config.toml
model = "masked spectrogram model"
dataset = "simulated sounds of rotating machines with and without faults"
train_examples = 39062
n_mels = 64
hop_length = 160
input = "log_mel"
win_length = 400
method = "simmim"
mask_ratio = 0.75
loss = "l1"
arch = "densenet"
norm = "batchnorm"
activation = "mish"
depths = [6, 6, 6, 6]
kernel_size = 3
stem = "deep"
growth_rate = 24
init = "torch_default"
optimizer = "adamw"
lr = 0.0016
beta1 = 0.9
beta2 = 0.999
eps = 1e-08
steps = 7500
batch_size = 256
epochs = 49.2
lr_schedule = "step"
warmup_steps = 1500
weight_decay = 0.4
Rows from block 10, named by matrix and row number. Rows with one number belong to one channel. Each number is 128 + 32 x the weight over its row's rms, rounded and kept within 0 to 255. All counts start at 0. Numbers have three digits each. After the name is the row's rms in percent of the matrix's.
# conv1: bottleneck pointwise conv (model.blocks.11.conv1.weight, 96x192x1x1), inputs 128-191
# conv2: growth 3x3 conv (model.blocks.11.conv2.weight, 24x96x3x3, transposed), outputs 16-23, a 3x3 kernel for each
conv1.1 098:056129121121218132073140124098181088056178180098149082138189113199150117099160125198104118104099114145125172140172100140083112118128137133086168088162158136232006129109170116183088134060162149
conv2.1 095:090095091106113088117107090129134075089099109155123132119132139127139126125138135125147169106118113109103118134147137127119118131106129162150130179138144200183130116118135088106028104136098131094118134126125129100122
conv1.2 107:130128092115157107118092177159097117077138161081121122094122099108064120108188154185088120095142084183113104116127129145023166172168168113008150108100046152191183219152091128093009099101104117
conv2.2 103:135153163097164120121128145110134095218083173130115137120125102118162110115127102140171149182137118153122129142121127154162158115106108206136207181111191221181212125097137165150059138148107148099131164118108169134116
conv1.3 083:156080157130210124099151185136138100129137075098100149154119132130121119096143129201103147110120049101114177100130190105044051203129035237171092141127168101173097106149132171119035120087138115
conv2.3 083:111153131100102142117155121121142122091144090118155097128105114067079255120125145142150170117104224114158147136123141179171249142144167104085101112109130110094122137096106150129151161105132128125129114105140135161123
conv1.4 093:104164135100162112086136139114073106144068114153162124175177100164182181173117144079156121132125153080093166099140165093088079056148093124099094181239248152116173159073102239080214103115127094
conv2.4 098:121176135075129134112152135089124156143163027085136150139119150146128149145109101124130125097107235131118144129148145122118068131108124169140246087091231156119220149131137103129157106103123107124094098153122129079121
conv1.5 098:117085117120177084116130185109163088103171180089120099081210131148116078140112126162176155174134119188120164113148126162096201093068146129106203138205068015209104140104186143064092066082158145
conv2.5 088:167087126196127114159101140065089134072148187094087148115118144106125129135137158092114106083131135104121128093133135162146107106124113077095027125153078091086057136102127161103108144107126157173129173128070164147100
conv1.6 101:072131125182116128116162106167128132116074114189172025108111129115126159138126142122100092154150167092129174121093085163180040112108162101149157165111226125155142126140102169128127210166116139
conv2.6 105:121119098179131121120134134103124103170133127137149104119140113114122107125132119047058091113125124134115142102143101107118083104099089156095187149075142181100170122128113112105177121124131124112109162121133114108124
conv1.7 111:120090157150161189122190100064160175130179071102148143136173143147206114116132171144170074053114162230126136149153096123103091149130040110146122128253005144168086127136143137153188051148122105
conv2.7 109:131119135122119112116179160141125135143160121151090166121124150147124205133108120130059134091098204164165152105128103108135060104096098112159132127141146155111120109181140091159131077066128106145148098121171102157129
conv1.8 102:156118103132142151159119112107146115149150103120102141118092118136121132084116067145172116177157109098131132060154151174134186215095135159102084126170146125143075110097122079127169078117060119
conv2.8 131:144051178146115176112090155141125155170108140117102134134125142128123107129121127130042114128138091115087109135168152101139130122111120132197185131164149120180138132247136110173115102208114122091116131083129116089107
conv1.9 102:132116090142146162124173112184101140192095119134128160120081141173164144124054169102106141145079141052100189151097193105060149070095132119238078088176115134093117149105203189165130070114107107
conv2.9 101:099150133125110075148144076149123146116149130148216100142126129123117135112151126154121160134142133132172135110067091130132145142120124062108077026122130035095080167098116131107114169024116119097161111109150095115157
conv1.10 086:089092088103119106145202097109146118120167117152145133123097201133110106104120138165126102146114130205136135091098190131061131177117108145148067111201147125118135148165183109151195086095048179
conv2.10 101:090160155132131188123151152116113151076098132080126152133131108110116158144119104102090129095109127103123103156140106188189150122120102108175132088148167124152176053189106036171105077161110138255147135093140116216134
conv1.11 088:144129125121131187037132144152145097116097040097156161128159168136156139110180159201154127148101145139087167100141183116063183192174129085134205135121115096169179052135102218060033100198186065
conv2.11 100:132130191210101111105118189127130171048100255143054164131105133127121197128118146124100150122139084121146107139123128164193174138166131160119142150105146121050120103171120138152079087112096142150117107196107128170116
conv1.12 093:152143125127144148112103135162088153098109136146162113189117086092080074107169109118174142137128092136116162115159096158073161111255089092107004124125106163135106188011104185084168182098119129
conv2.12 090:168154091099204133160140102087131157177124166134143130131110164149124195111106140132124145150133093111091102106139176079140144097119104174113144153085167153130188082129141082145177104158163114107146083127156129160171
conv1.13 101:105096128111185111124156119161134169104131127131113131120113133143132134092098142097146122152099139112110168126143148167099110132107142087119142123122126064139138151156198154184130119118127137
conv2.13 120:143139148149134129121123142129118098125132113128107113134129134121108112121100125110099100133128115117089085092137101111153138086148126100091069107136121114094094127088142151106153147123137139255145136092134138255134
conv1.14 119:150103140142151110114147109113136147119205100180125140123123166108037146042096110139103129080126079125064106110187052143141158087096114107114167205210082137078146092067077156171042137230129175
conv2.14 108:159148174167118090092132111123141157095131146133106121137129119170147106114105109144109109141141128129137131112126113152162118096050091123154101118109109125095073121173100172148107112021084106236143144148123129045126
conv1.15 090:138116076098159137208102068082103138153168147099171193142151114091116104149173144095217148091117020142125142147144155115142228078186114008139152076110051145063139173113143131133173131112172187
conv2.15 105:109135176117146129113149136115108140121117180150106155122117162175118118136127146097096070126152090112125120075126114128156150096119124110142106135098116148153139117154120111155142117137107138120114139117112127126078
conv1.16 105:147100138049139196131087126133136040137145094069144109106127141150189109199143163091128141172118112143094121119117113104084144074134113154070104074090066120189127127088181100138140131238159112
conv2.16 109:125132141082154118095110149124139114075093180129097159137111145129096145134097100110156126158136103137144106097138107111141166075107117079080039083124062054092043153123128142111094121165130132255124119129112147158141
conv1.17 105:113102198132047131127092108135115158133104092087133172213178095140140139092183071104142060133134034132138136135082098101051043137206069210164108059109084097063110143155203191114149113153170152
conv2.17 093:109117097098117173102095056127145159069099148141155113144132125096098255108119134100136117114137210105138103124106093153135149145113108079102138159128152097112164165139116127113130169111138101136119082155146080101128
conv1.18 097:164127165159049121099095136122164147120088156167151059171138093081123143182118185065148157096166161090130160143126100164149197068068000147222088138144186121106108138134110168143202074194073088
conv2.18 101:119131085199107139144075102114144160050171077099129090134123151230100201144131149121138128118137251131110178135171143088152117158161141146121155179116151133154156107114121082109209114164142108141143088149167079057157
conv1.19 108:119065000124111126138125180165161142115178123072096167113160094085083122161079121058166165161077140084087122108100151145154108141135097141161118164139070148108115089073122114144053004121105108
conv2.19 110:083122129116107113082141146147102113112132139123085129137124146099101132118122135148147140139118148129173135134130118152129109123105090006067064000109062000074042172068128195100122183057135113140135110067122145177143
conv1.20 101:147139131159155155100147111131181154121139099142119112118148090095106132162049091157120119087096195128154086136074124157179105084013070153163224138218193132155097097223216083148088075090151136
conv2.20 099:096106137255128179108127136148109098086157098143108153118140097141131104132125153116126086103145214087128093125131105124140110081103129138142101140132089143111113169129091164122172147092140117143122121152105121134130
conv1.21 105:128120152162141073087122089159103096117164101168150145095118161120106141016089096146139072062159106102041179167255073150066124117048119104144135187196104151070143088181103092120167113181110127
conv2.21 114:163130150195086094135145128149143141100144081125090153123135125147128170157106112166139137088120147122137125129125095133148098083067093079162124091065045138103102089173120137114131110086171124179157138164183114098147
conv1.22 100:116152111144038139126107104118122154164113123092155142195129042141136143125084114098202184102142091084168201135138065154145168117096061154182130060130147162017000130127107126131177122093127085
conv2.22 092:097096090166155143162137092138118093069113032150136106137123129180095173125130168128112110049117167156140140125127139075094081101101121085122102127124121174187194096146121079110150152150169156143114113090130120147130
conv1.23 097:092112094127097126125104143157069175125112108158128081132110136109083119109190163145101122150164128114140102077106155155123096112174116190083093109041165091109128154172255116174199145212061115
conv2.23 104:093115101050110155121127097106102140143080133124140115142117134095086211122119159118163086123116090117134118135143159132121192130119154113114035118160050070123001142126142108121168084120125133136106135153113147087125
conv1.24 094:151128110131137142098152105164125097112087145130088133120181103168121173103152084152092102043098124155131104087117124114112086103053141182127209181161245148168145235253132065135082175039022126
conv2.24 095:153124097231125166151136111137133139255161091137134153114169105139136115123111144136167132088106188106121124166137126112108110099094114128074141168120178162110174114094112201156152122155114106142142143113120122136136
conv1.25 104:153117101124097074107094119138121141119076255120099085122107105089062092147168128123074178154127124086171124147122162111133185098086158096144144179069140100161180248204117149120118130252089132
conv2.25 105:166144134187109106147062155112150147104123202093118164099122130161120115139133130121173112116152067139059115134117127104149159127128117169087162185104135188158163096059110160138126116255119148163128130177116153107119
conv1.26 094:155037080087146140120067163091105153136059135224150128152121096108069150147090087154146116133074167147128141115105165145070232102151127106109021210112121168083095119195206163160107016127125167
conv2.26 094:142127119109130112102115118068125178131129142103149166119124149190118119102141149122151126126135104156147161191109157138122129195111171073123071206126114065109072101128116101134102086124139108051124100169092136109117
conv1.27 100:127074134180142117118175135114121144115075082167112145124145134148049139060159098113143131074080077133141208049129139158114208048066070138127217110053090184094174161156175166231142072069083155
conv2.27 096:112145141232127130153144155123117137185153116145134130116119144235093105140106121145105143108110154109099137135132155116155165109126145029111040127112085100120077121155128108129115138151104127126149155142131149144114
conv1.28 120:150050065136132124091121165167169119135033134123151106137160147157168145088130096141186129139103172119167150136080152084039099108104148118115149118075137109180124069095112161197173110124081095
conv2.28 099:126100091196158091161117052146136115096143127108154108101117176102111103116128116142130174158152233159101156066092117091121155100105114117154161120127142092139097107170138067136124090157129114059137142135158107022142
conv1.29 080:145116086130119102101111082126150161100109124079138143104153145072069161077104144084112131121142137153072099095084185144060114128092082100094105094114106096036154192202243053124098113096084144
conv2.29 089:150134094133108081117094104066134130151109069087130109101114104169107129138112138117125048102119105137121113189156157155124170160127156130162092185180119123157093110151107172130100114154113115098111087107089109066099
conv1.30 117:091133124092087140104102115115145087140145170111124160128122125125147137255114147159127164130122163176074119131083094135101159034159093141092082147099112036133139022063079065075189143080115117
conv2.30 103:131145100048140111119148131107142125042117102088139111139128134192139065131108112093102111135111112116111159109114146114111137118104134115115123080089118113099144128138149052063055062066100076079100090113114082110118
conv1.31 101:133099153202172105133203157109143157116125102193144048099102147164104091138113102146031120107096170158145189116133146140127023105130182089212063153197255106205150076143159140162149075110110093
conv2.31 090:114134128107122134123148143140121158133100103112118160133138100132134042118128132113077080136129131136135140145135112146124092158117128090096110120156204110111126112100094122117168116105136134143138142142118111119129
conv1.32 098:127078100092141148179154055125136113098113172134082127146110172132108101119142105124162126126078146153141146125171168123094165153131128128081069158151162138153079193149022071177163205169105118
conv2.32 107:146165162114139170095127153128081130189081113127066132116111124106103126129108120140146168172152162137146167134112122138105131146133140129095154164127149122148156084067120101117136065096122152082123143025145151065133
conv1.33 111:095070144132126115152139127108127099139132085136109143129110083103151150136073156183115101074143134144127161098197083149166157066136179180092062043173177094109064122101142037144141079210138006
conv2.33 101:174158104034120123145160122112173136237107065107120098127134126128141104114118136117101119139090141146149171120138157144125149119106161133175083088138051161137105171203141098109131122100146152177126139122111153099131
conv1.34 100:126099124089000099085161147142154109169105094111106134135087202088182140109136126168154116127099132109146125127081163133175167189072177125245218113062208085047169018174034121124203179126097115
conv2.34 108:141161151255078127154137139152097114047154185155130108132143114111127151139123111100114159089105127114136163115121110145139144091108104211126207194091121219109187089136120047116140074117136108107096087121151081160120
conv1.35 106:135125164095115102126082136163151082090106232051129151129088138156168157138110127148111123189184126099140094202169128114085049174100165179141188105134120073142162124118104122071175057146142014
conv2.35 095:148143171136117164120066154173153113165102080147125132112129164056128189146138133160166182114105129110094114117140137190169188146164170130102147096118166160117143145136130139121114150189119140164132118157116144146140
conv1.36 117:090187121187121055105113107126091137125130157212113127074071149096074127125089113166100100136119160120101121149162095176162151229079122019126100169125120139163179122211103154140098147000095158
conv2.36 106:123115170176094111103138158153116140107132118104139117104126123182160045141118119165179140122152068116112097116102107125157107109152109135148127133127138095114112107141121117141125111116136111000127120184075128255125
conv1.37 106:100150118069153169100060088125155152167125119136130051135153107082124078096103135175090080095089121106128182122079227116114086096115070032107106052069134102104131125090092091049075152095033110
conv2.37 110:130139081076101070131110059144152127118104132141163122127139145147165197154158130163162135163149176156125144158108118184163166159148123203130179196099155133070123158138146170140174134120148097072086101124145124059118
conv1.38 116:165141100101112126117172096121108132128135101124102132096154110123203118144159172092044123041068101113170116070109156062138122057119112143134148072118085077141204115147138231124063113140119117
conv2.38 113:145188154171149176158139149162153105138124165150225093119124125116108129098156121146102169148095156128114162115100136169149184123133131117183115083112092122173120131095124103090103150107122141127142146086138100108131
conv1.39 091:120133062096162156139094116089073110051153103130120130120180129170079126133092205149148144164106121169121110095111143067194106118134178137000139157186247179109097185142000137095098210091151125
conv2.39 092:108120129072142143120148138098124091255120051130121145133119079100164107126125128158134134127092120165154149133150138190143108125139132183145184155106149167121189144144109110124125119125122121140100141089097148124113
conv1.40 107:128164091122114148130131118156076181186112167209183132108082142123117158140079121105141120220106096079127104094112146160133169133121138076194055138063146251081142084176118092113175148186057073
conv2.40 102:060111125167139140121133136153144125112131112090143142121123147137103117133108131154134106158124071145117114159149164089093128149115144107132119178129101049109082136123155093115157117136143059114101099131107116126152
conv1.41 108:164181127108120121146137106079157098135162110132118138147120173129175063065100160142127159050104123179128112137168151016181064157082132206158111169089088112074015118103115187153165173136184098
conv2.41 103:147133126068100145156115141129110157137118096177143142158149128049086255131120128131099126111036158170152148131154151137116123110133105133103082127124082147112110122143102095124191133128135155165128140140112147132104
conv1.42 108:156117152097090080139125060177086114158118144129114133112077099151138128065131136168130107135146123121137110220059109132115108111089192138172106093000062121129119154122082232046161222122012095
conv2.42 089:138116046145128065155133095131099162166070105195141116143114166067103184105148156098138124160165141106102111071073059093112116091141080138101136179122155146094145158159186137151188140113176142045141165107148158192160
conv1.43 083:105174145136058154131133114169072058179062109112132174114108139134122161202027174065167155144130131077099112127099166142159205055096069107193216137092121098049202222215072158120177154118111138
conv2.43 094:112144144233096089152135122109122116142147119145115113114108119237069060130096127132120129072081074142129132115144119062141100073107095172133150193106117177097142140090117154068062144081119137110140153102132114113128
conv1.44 097:107121134108133142204157117157148130142083137153124140161103230130161170117184087098142124142114176138168102082106138086075178175223218189170074056175155142079134202123237128173219131109092102
conv2.44 102:128150158084170209129148144097120165220104122126141153144123138088136164126141154102095146191169174098111150113133121137112113173172138118123115143175156083128105121108135075133151077088119113117106111107148106100113
conv1.45 111:077116087093174139116138097144142066172050158135153144100107154127143152139140177069108140115147140053106129102033155117082124085125142093215108139173237089108145165090019049118124192154080097
conv2.45 107:115131096171126092143125113103106074146161098103125098105123107139152096124108100116111122142110126145133158183191166135138155133127121189089195150087186224137228111136133099129149049112111111196114115106175118075171
conv1.46 102:109145081167097070119089154119056078066146205177128099107146118105114127106138161084119106089131152133130088083216138114139145113197128121046019126094089115125067151255154086140119023118099076
conv2.46 106:210184137035117135154149134067102126200116078092153171127110094145122090117128142105137102154148140131137154109119156128127144110106138069054037138141061049108021104049144129124135116147147129160155146081131139163152
conv1.47 079:144134124133101086142095180104132123141083098134141158148163066103120157170170080115085192128133130167112111067100142143121083255113233117233135194033122146177041106147205049172146160152155104
conv2.47 083:100154097130127100115147119175155095125116218112134125115124129029166243100117146149142128144124064175125136178137164211136160167129124135124095111136105162143103137126122160133116110149099160093127082138097136140135
conv1.48 098:116123082077147151103090134141186081144131134089140098128116081113166144125176152208116051100109067206125065071138146126175125172194163132175025140080195131223109094153105077122076190179049161
conv2.48 108:145130103090148131093124113138141087126123255149116104125142102142148158131132124149160159135100059134126146123118133130123171134120120167129205150106120178118191119117137114145152112110116103114097136112144145159157
conv1.49 087:119113154176132139100140139105116160098103123157144042209112101078164153157154115131114131113116141137113114118125183127097065137095000171181097193160188124145199102207135172107116099138083099
conv2.49 107:137146140187124188129133157142149110083141062159157112126104134140119255130113146117130122117142255129136166143134126135168182128141143143136151147125174163148165103099155106138239110124171129149138099151183133164183
conv1.50 103:141144146106113103152139141088119114159127181142108171012153169099126106155136173102102112074129136079060112117119121096123162117172139082081181137126115056122185041107119114048065183076090141
conv2.50 078:114156116140116073118136144150078102122127200168115135111131122101093000106116120116139132176064037135131126140102157177136199149130151099117121127085099182157150183132100154113030138080102109090143132133107105082127
conv1.51 091:086111147132141109145151126133149155125131124167124007126103123114096032136219102160137120140111128144123171091119136139176164153220188141092027109140132099147126104000161226175120140155139150
conv2.51 104:128142124101184151149157151116120135130091255144140136139114157110104120081115110114095123140096002122122127133153161127110110099089075135115099172157143124137103094104089073114123136119084116107126129126116147125142
conv1.52 111:123127166089105069120101146084138159119144209161149074114121149083083084100053169099104188130102132102152140149114190115182021061075152156135104123099169107060131170146141173114153091142096088
conv2.52 090:158155143125137165162150124109127151172126062121164148128104104092110166126102126093134058153147156144105118100129116167146154145158148176194205123146166144170175114104135115105209148143116127140125124101123105141118
conv1.53 095:087104030062167088118132182173153159143037091131133123071138166070103126061130066139177153214080105168118121074108144121085120108115124149099193162082163165158096135107127113144121202109112168
conv2.53 098:075134095138128102128133125118131098056088094091141108104122121095108126125121120116111109121119131140130141184098164193122208155098147178149153157109130183156147077119118093146154081121108083068041090128069101036087
conv1.54 116:120056086125160111115179131084180209102099083106150105143197115054061101122160148141192183155133124205131116070045103141129144099132116067151182182142161148175160102150255078181149076136195204
conv2.54 096:111114074211110057104136112119131130000155219102115163106130143162136096144120149115123114077145137093121090147143146158144127116117127098154121171196145145149124128092109192124132150099116091108093096108091085130099
conv1.55 102:181122121078136137147190124201150199157149176158153126113092116101073102053095058149099128171099150136152161171172119198122116101172145110204154210117106156132146165057141108151133080183000188
conv2.55 089:129143146161114079122099123139117164128110181111104132137116159099121142108115135121121108132153109099100124123183129123152129113111084119150147104145181086116171169167132144103172176163154124245145110138117100126126
conv1.56 103:110133098111083136100156123111102083111114149085114127099131240070088156182109133081121122138135156113148100132090115107077116163156099124068080116171052069088197097138156094141167101127136145
conv2.56 094:128105191154153157128149153095103191092124131144137184145142130126105042138133139099133122115102087130166148103123091144153113142112112118140168075114120047131112136164168105102070099066121105193143090126096107110133
conv1.57 106:156133124124083119170148155134130194102097180130128094097144203112132111114151094131183132168131168117105103116147116168129138135117111142059225064178164074180100197107160104141123157255143101
conv2.57 101:126126139177165188116108185097140148104133156100067133154141108097112122130114106098131121095159140138149157148136142097090095100073101150136128161126103163148117132108129123112129107170144148156110122130115143037140
conv1.58 105:114166086160198140126129094157138126093088170118120128148167164190168159071162149120157152147124097122097111173087136116065172230114081105091141139226162193251095170174100108090131097098115087
conv2.58 095:138091152144120126137111179172132091160140078100119115128143127144129124143137121156083162089138193134103153104140130065119090126123105184143208146118197176142168090104132088094082097114121122056132141152137156125172
conv1.59 102:118083097051097181118118135106177135140171085168133162120065161129118122082147127159155121116126108156159162127079148160091255107140078106163061068138050123116121162154094094121189166153105115
conv2.59 109:107110119115127131113153139110112134130160130139103119120112107202098094135116122109151169150158148126184166116101134073112136109109147176098134223111132172099134064145115028166093034073093148141123147054169147177143
conv1.60 105:125083138129183109081147132203141092098076093144156062115098093127187201170134108119152091111095120059072155130098109146113168070105232152111191118082117098197164136135228158177148142134107144
conv2.60 102:171157090203150111126102110120157126067100177104170116127126128132135076116144124120097107112104027108113087080079103104101157130100150130130107125135111105106056136057100150078091142043102080098131087096081094074146
conv1.61 087:143154131149163141150142084099118111102163074131106155067097131174114199098151120211080093139102089154100050135100137183101130118113221127098120070073092184152136140209115094162077040189084091
conv2.61 081:132146117085134131116168145164108079255125126121097135129146099058147097098142092139120094194132082168136109095112110134129140119133133174125142151135127147131142111119119149154075106116120153144103201120103177151119
conv1.62 103:127137109117079162089161159114110171150103081099118162126136073089173174113105131161196149165109122196110044062108212080103080130077054152127137092123251124155127075049070127105135206124161060
conv2.62 109:124149152069092151145129152112124076086195098115109085108133124137109194125108125167157158116082210147126120152131138112144159135164160217176236153087152182131217126145119084123143123143140128112127113131129131158151
conv1.63 105:177127070141117052135185168184128116145209105109133099147109149135094113096138128122117110145137136168123117088121144154037122146177119096148062149140026200136105158186000082148025190179075146
conv2.63 102:108127127081122124134105139132143091143047086101101105122115102120129162071101119136094143133123137133092167106135109106143117096077064101090141096077174128144180116135137106116122087175134112176124130099139134064127
conv1.64 104:078158118141122089102099144161149124115186177070116127170102187119121114120145138166161144124150009126121094129111153181172166220129055139134122115023096094103105145124111223080155135103140096
conv2.64 098:136130151144132157174149135081102142096194185106124054140099136211104253104077109121170131109136138098126118089091084121152169115141107108104102149135069089091076100118153101159180128099102104095107100124114118211134
conv1.65 092:131124089118181164129189131108113109174160172153181110138141150131191079170102128135177134199108173150113144123148134167091129075186110110098118169172168167227037115157136097200146073057139142
conv2.65 092:118122112115160105139147104129140121154136073142154168142143124120118097132138171116124137133159209162162169112132114104121088133124128111104111143132151087096102146134150089113084101117123105086097152156137106136093
conv1.66 097:155109069095140094150092103116116127106085168103143121147137095127125091145181149129184163117138125105121135152116140158099223238235155084124065175221101168189128153008145246048157086186218101
conv2.66 093:147107177140166147114085192122126123127111226116121131139107165134129193126149111161099166119140117147122113116106114103130126131127090112131154084107140110122140133156097097147062117160092154106157121146161139098169
conv1.67 104:156092119155185072120085111093047139074079193133163117137152104141096105141136174152176144130144120077114155167108158111010106084125136165039166131128159202117140061127085196173108067171174131
conv2.67 092:128118132117134102116108116117119095127140069130132141106108126079116189100112142103118135103121216197155203111143157119129131139152193135115106143122166140117096109176101140147078145182113141156126117144092143113148
conv1.68 093:142122120119140134093089141152126136124121158105112150131119142104107121173148141185146110125144113145135092159089148170091185126113092105111158153000111073209170079132154116000101155216113129
conv2.68 086:158116136204085073135076170120122137000105255168095135126131135194130120145100099104123085120135023106099081123140139113163181074091071168116160182104111162105136157109143164092077142142132135188132129149100183153169
conv1.69 096:151156085170061161133131139141082134065127170073097128135172128162125140255142147065125153125128151130138139124049110155137056059146171156101127145155162168114105207193135162116124126176094109
conv2.69 093:101129088045129146103092108110125126255113048108164137146161119131165149124146131140151105107134198097049150114129091139115065109096093089089122080127172105176169123123128124121152109216123130173128121163120102067118
conv1.70 103:127157118155113102154120139139134161089089096173157131167147179121045107139145153107053144110104120122094115136092157126173056127080160121162160236112099201065104167110163207130150019131057141
conv2.70 087:056120113146098110130106122102075149163110108093116110118118134031113248145135104134121116096100159088090101102113108127104081127150132107107038074135051093124050136111112146114176141120128113135137121123114169130135
conv1.71 104:096129079124176143057133128152136143105118119164164160097157059100130156247098100131141124181133087102179149146090088178164217103189077029094113139162125184219168168156061072056133082133051138
conv2.71 114:100114104099128062108111133160177125131122126102128166119133179255122000168134153109116117092116087117106132153174145068151119150154147157125192165094156115116164135142164108154114120175153094119133161136134167152170
conv1.72 089:075138084119104155132086088130117136129163154136111082132138110084058091062134122157138086104115102085114160073096100182142061053097090058103093042094140119104160079082136107147094063115093166
conv2.72 107:099079090060085098108139137111127135120082151154119134157145113125145212155121133108094059132132139148101128114195166135208179069132120104097091102099079104112113111152126179147166138170150113187088125120141130150105
conv1.73 092:155031149120097171167125133105148161174129154121158150124119088055126130160145095130153054135108093215147110137113151145168149180124114090210105155092042126221074135105015142065115247140028127
conv2.73 102:098102122133154119124123137149108102112096190148118125124114139108117187144143152098108091130149106160138139122144099112127104133136099197130233176081183196110229104130159103118147114125130149120137126090139169168159
conv1.74 091:153149110128133139146116167175184133119133137122104113107166147164128097052145123096124151118109147115160095156000062138134126126106227131239190143132151037198128148055195109092119059177176102
conv2.74 090:127091108189102085128109161125132134040123197135123148157129142068149139112122119120112116111149117153165147106144113168122122063090039101110141091171156133118130168128113165125131132130099141156135126167130117096162
conv1.75 095:154074092128128106102087097037130138153146129160122165145118142084134154100034118177138128057114110166147146132154169134130113111013137115103242148116099161041113035197161166138111088180124107
conv2.75 094:181161133255104131160170124158136132108141093156118137150126112088108169146121150137134136123115198146203161147137144159125118130117164097139054135128039139128060119138121137137139115084142167142111138143116152109112
conv1.76 093:121124082104145154154064192200042155104150022145157158162184127056138131149139131091163101183120107108115125128060170111134079129166141226077145084108147143078082131127153153090153115168184151
conv2.76 085:116118100075123138098138106122121168159076039127113109166106116046097255119113162147132115108077136130152128130134112210152151131135106145139092096125054077102086153131121127142169149126129114137103099132116075094063
conv1.77 104:096113081123096087101117112169113087210106038126107125146030135111147131102161102093091120126117108109136115120101100130164126083123169137184047098207146079040147134084091119117099196255146119
conv2.77 103:108133153091137146130153137137140121147121176138117107123127115099113174138152132117105097141128073145159149138139110138154153127097116165141201108075109215145193165178151108144162091093158121213104126183145129006142
conv1.78 117:104098109115113182115176100192140162131108123088115145100147166053161141154145136113168124197135161101143152058055184150184145174117086134145110092110149065179096180121171101172169043107162086
conv2.78 114:095125117078126134081100088121136106081118091063100080126126129155120127116092104108130089123149122087114075145170151144147173111154144129150132078151115073117083112139138070120113083149076072135116086137128072188106
conv1.79 096:149172154126142136157116083142122175176160119168187084146109170163142147125085085113148109158122139101076159152140166155211067100096160110126113120086049213126073062142192165134160020174185182
conv2.79 092:112143151085099053108108095132098083089103118126124122127125138024107203165134101123117117099140114123100092107125107133116102090095096100119085093125075100141074113092102102104128134105124122168104125103089146077116
conv1.80 096:089145044067154167160096187122136110137123091137119138104152132120107131131111189142147104115130133140085112097074152190157109000136114100110171131197147109117199131106146132124040086249115150
conv2.80 100:099125092132124108105161124121130104115134125131147087132136141150127059136139117136147121141134080155204141177135179140123154140072132134077099147135133137091086206132138212145138154060117086116083117139064098000060
conv1.81 088:150063122069122144198130116111138102098137146135122158022109114101139131147104142148127099097125145108126170103183157160176195159178241076115113076125110141154052145095071081146089093110113099
conv2.81 098:145129152074148123100131125166118091255098157147106135128115113078145024079124096131136141217158079138136132110172155196158158124151141162145118123122090126101069122143133141133089147151114170146121162112114166157111
conv1.82 090:096070140070101111149110134094087155113083084175155092081139020094110089123073114068059062132141154133120200124137187171159134112142245122139207098242152129168188129031140218095113122024127148
conv2.82 094:118134169132150139086137143147099136192093104128134119126118156107199034111143111144087135129150109121143107124128110195117063139134115172138174144125222150109170163150108146123130218104108159093148138105112155132136
conv1.83 090:133130157165122122143124093109195167061159147171174024119099111135145145177130116188041093072099221171117105106132117133222054062139177101149049180137159104196172074176155117171125118114070153
conv2.83 096:173131084132141127141138160129099100128091177119102155122125106168174044127149108113103113151138079136094119096134119107124098168151130131097105124134116132119110145096143149119166130113122106129140141138104104133096
conv1.84 088:122095047030152124189096192086084153098113102088110133102110115052138076110086171141093177125097087192144106113108221126123122122125185120068051018094102133110101164075174117152164134081138079
conv2.84 103:121157133070139119107156116109146104185076076064123130144127140106146139134134105146140113219191107150158120126112154216131188136130154113143111114166117137159104137136131140133125141145128162098106137076107173167116
conv1.85 107:150100073125139192095127201162141168155166088134137165134157140104121108084108143135154060147131137076089152106107157135136122166075108090088119101142102110182114113135084136066106066157094063
conv2.85 113:135150129169131117129147140140113123104128121134088114133137146119137130148143135133131152114111146121133120105100095138107109112103111119047102141118143100039079069034112092126133084032122182226168181055169174222178
conv1.86 099:124148119109169170095106141132173071073139130099108065073140098159187115178132121229107098160128167178136115130179163109178085136094176173109088054113141093191006122150121144190130117131143127
conv2.86 091:139105136099122134131114142148105099161107146143117155149138109092092104131127101152149157125103036116108124109110106136133123071085087111101079096107027094091056157147144104094094122141108149092115167114096123133080
conv1.87 102:158196102156114162120029124053104084120047162153116136102090093084111130086091154135104115148123133141132165115090139121115117112126125132109141120139108122152143180138119135085074138156075092
conv2.87 119:124126104134131119139108124145157122153123103148138115103140122111138129108153126161150139143118139138102130096037122106054107114073097184173155174102145172164148178163141181123143178185150128000108148090133126000082
conv1.88 088:106170170167099139152187106115191154143129096140088125075173158189149133158113129141093138127066135118099181101162176138160117085174222065175129114162110086069139253153152065142078042062106133
conv2.88 083:140149160068127120107149136102146192255111123088138188108130132059126116126155158137155121148141095144136117119131124223165148135148141067135095000112121047104089142122131174135131148129127105119124152140110108131118
conv1.89 101:064088099080084183106114125082132124155158106142155128140106129066151114121037080105123128157097193132140179130157155135176201118122133120157173089145125080056116131067182156106169101131201171
conv2.89 095:122164198137081146107141143129126164014124104172132152126129140151108133158130111072101123043133110082133103118095088183132088134129123153168172152144158161121169127129082099153089105093106140145121095124126148141110
conv1.90 083:108180127146093098115097174123116122172069085097149123144176165153111080113100076072161157119115153163114159114147116088126129186105128099210196095119123091133111173065070155081219156011214109
conv2.90 096:124107135167115121139137128095097130048146130123154147103128130104136187133124113126155172008068127136134130136134134176122102097090084120128159111114151162125147083142128092133124099105132136080110079134143134141143
conv1.91 109:151215132146135147133123136097152138122142185164154137146151104101117097123119098110129143105103129125132133095156104126181165196162127094130149219058082137159110049073221184129092086052075214
conv2.91 097:124179126135131105123111128132109164069123215138143121156134159143127128128131135136188128139130099129121121129105137084115108149140120113058055148147107126137101151031104164152156177092131080063128094180088097127120